{
  "encoder_arch": "pvt",
  "model": "spectrogram autoencoder",
  "dataset": "babble in 24 made-up languages, each with its own sounds, syllables and stress or tones, from a formant synthesiser",
  "train_examples": 39062,
  "n_mels": 64,
  "hop_length": 160,
  "input": "log_mel",
  "win_length": 512,
  "bottleneck": "plain",
  "downsampling_factor": 8,
  "encoder_norm": "rmsnorm",
  "encoder_norm_position": "pre",
  "encoder_activation": "squared_relu",
  "encoder_mlp_ratio": 4,
  "encoder_head_dim": 32,
  "encoder_fused_qkv": false,
  "encoder_qk_norm": false,
  "encoder_parallel_block": false,
  "encoder_inner_norm": false,
  "encoder_drop_path": 0.1,
  "encoder_patch_size": [4, 4],
  "encoder_conv_stem": true,
  "encoder_depths": [6, 6],
  "encoder_widths": [96, 192],
  "loss": "l1",
  "latent_channels": 32,
  "decoder_norm": "groupnorm",
  "decoder_activation": "silu",
  "decoder_weight_standardization": false,
  "decoder_widths": [32, 32, 64, 128],
  "decoder_blocks_per_level": 3,
  "decoder_block": "basic",
  "decoder_attention": false,
  "decoder_upsampling": "pixel_shuffle",
  "init": "kaiming_normal",
  "residual_init": "none",
  "optimizer": "muon",
  "muon_scale": "match_rms_adamw",
  "learning_rate": 0.0018,
  "momentum": 0.9,
  "nesterov": false,
  "orthogonalizer": "newton_schulz_5",
  "adamw_lr_other_params": 0.001,
  "max_steps": 8000,
  "batch_size": 64,
  "epochs": 13.1,
  "lr_schedule": "cosine_restarts",
  "final_lr_fraction": 0,
  "warmup_steps": 240,
  "weight_decay": 0.08,
  "adamw_weight_decay_other_params": 0.05
}
Rows from block 6 of the encoder, named by matrix and row number. Rows with one number belong to one attention dimension. Each number is 500 + 40 x the weight over its row's rms, rounded and kept within 0 to 999. All counts start at 0. Numbers have three digits each. After the name is the row's rms in percent of the matrix's.
# v: attention value (encoder.blocks.6.attn.v.weight, 192x192), inputs 0-191
# proj: attention output (encoder.blocks.6.attn.proj.weight, 192x192, transposed), outputs 0-191
v.25 088:462427481527484508506472491472472479505576437404465563575495535546444552491501511507511470559467480532479512504503514511542463553496483485490553473501601501494508521479474496521491569492580520505531485501563490495451487549483545475526505500562534506493462529483503548444455535414506495490524468538571484519557454577532523420431474475547503491572444601541516554469493516528464501484555540415469652526517522517538512519484465540480454517466498545534453483509481464460512483519592549483476523496508507516548551496516498539471466537480487538494503504501550555485568559446419493592
proj.25 086:480602512473529501503452483561573528516519496477448436452546540530454488437436539541573494491461489517503443443548542474494501494496533477525513497564412483457507543511516479535495534516459547513471481564497548511466474500513435529506494489468496447556465439489538515525461422519465485471516500562496610609494521531531453502583454467554488472503441484529543427473513542467510527497448526491609489600477499448477468463458483508494485527506512414482493548466525525494495428486498446501496482509545438487386544555478496574546468526504458438533517506477430517504470483539479508499
v.26 104:513447495487516431509562450407531530500520530528514481540508554471531490485452483484525484505524534519534463501516558506467456467507476465531548519443532464462538428489520482488529475433526493549501551479498493561549474446475445547501568499387466407515497534538567503503512507554413564571586512532512527552570538494497533430542502453485488523569430415484484495506471426481498463450484501477494491532472511447480464501455506515516509454507462583439476510492595585534511508532533506545494481557489482526527458497428419479579554452554525426507495442496490525496460464449520515494
proj.26 103:493472543527557520509460478509531455551451412506493549453478520468624454436492486538441514531487480483527543583541501495516512429526500481486442544510511529536455479523519398481529489528444497444520436487466456498441549556505455449482488562538508443450507491476499466491522519515438546580488534563441485564497501390490477509485468430500489514559530469491520563572510542452485486499554474448501529478557576483483468535493401455421508464560521429514491497452469482483504468530412551473500482448541513566436506494530478464443535550504547497500462517489518472496551517485475539481
v.27 090:528455470522497436521502468541460532490510455490465538463489526574448452452504449488504583472480497504436510511475461495540491463458466527553456459524445486466503477460441543449508475547531432449500507496472489536489472484448461493475555543473561539462523513525525546434485550539539428430495519424478500542478445429499475567486473503501516462489475535504517577622406479531432532509532492495538561381522476478549403492457498478519509505501500447523460473435498508538526433484518519479551471446459531457469420491587575542557502497503494486440455463543512498464532531465451494487
proj.27 089:543455519463445557531510540520552526430533586529502489536553486516478464438469529463520517581489462479459472534466543511548562537380566480498512539465503470522569508458504536589508560490524523518565492458468531528539509506458510468529509506523477503480502562583487483532538500513509485445476453581486549452493476568501500536547461494443453384534529528493445419488480468526549485542405481462518458485488522458527539504513470563507492484503493481515488448461473555479517492564492539586521584576536464427527450503560563522517508533548459532580480505524517513528477492514547531501
v.28 090:497535517460566527505553494543433474476529464567495491520440506509473447489533488527465465468534444479545489431528477504496472516508467513571460513508532534553492493517532453471427464487567499497427484475479534501483472514454549515428493541455610419512510430482548526544598512568483531508567480527524553581427573485422505435581521499502492505486516449471586562440475437440516496527505520505582446501509552448510488522477497475561467591519511484523539517466488383446486492471466492513524525506424490512473499448519516542501524509544538534499495449538507465545491566508517538487
proj.28 087:521518574524483500500506502504557463433488570448550560577461509443488508448542446580516518472476504513536469479527555501426498553550498522460530495494539518562532525528486536510538496522476449526535513563582570532534483484569565524440521481492491557519530456505544502547501519486473483416474544496532458516512481515513499432495548488460454528501515436510488499504571572425561563521429479544523535567432489531424591460575482550532460473503497539469436444497584514497563497462498549484457483446496518485518513475473529491531531420476540519550448546450452502521505412499518456469
v.29 094:454563539477562466489444534487452494470493502455494490514461478505567520533440488556579499528458556522437526474439548480487473442511546486403505400475496469528433554557524502449467517486445489524423549412500484477561466531538543562531544540458492509531456506480472508498461450539493554493487524543512496538591487546483506495498490529504418500545481489484443489461546509471526445437495483502524477451523442466492521556534518549421501466541503622493505485524486506576484581545516503482556563491486467492505440582514599489463490503504510516509473484486562496429525529482536432544
proj.29 094:543510516568486454414550518479484451548460507502539468541552484514516525426526521539451473484527466503531468558525423485484470527532500464587427565546493525542484541547539481482424487457439495489527527472579481427411487504475450460497452510535490447536519481546493502549525514458499463571504549476500490531495489448429425510527507484566500550445527529535541539579456530494508533480491454510455460448459491462493450487454454543501470528521504473516473483450487482450479522444528433441438474417472451534499550440547476463545473510465537535414478496489460487583500562549421435504
v.30 081:472552530446508473443493518489463527500537455534484549539441468475425491502461413544476544515499452473455531486546449563592490463557474500464490483580491496447574498553493468495472485500499575619476501468431575559487509539471525496478444517536559518458508485552565522508499477456508440449445467456486495487457543466461522514487504489538497544552463526490469439456459509477503507499436558527521518516498525520593496544460501522489546520496529515526483599464448477507563488515466561503562476447458504513423485487528508618507536514550539501455507451564508565491435508431500445468
proj.30 091:485581548499491461495527488502487460472534509525524519469444476517490566527420513444570508427514468577554514458438530475458487473505582583552507439523439523465486514414504473512566454511482514478463492383508456503505461477534595468489560454506502530501478525485491519484457472461551482571527499483480532545472462516524531503543477515483486452526491545542563538462485489538506493457495518484551402496452524482434471589538490502464521467521505491505449511531544483555494547465503439528549589513511568414490471504446427456530472521433507550545485506536463496482476442493549499608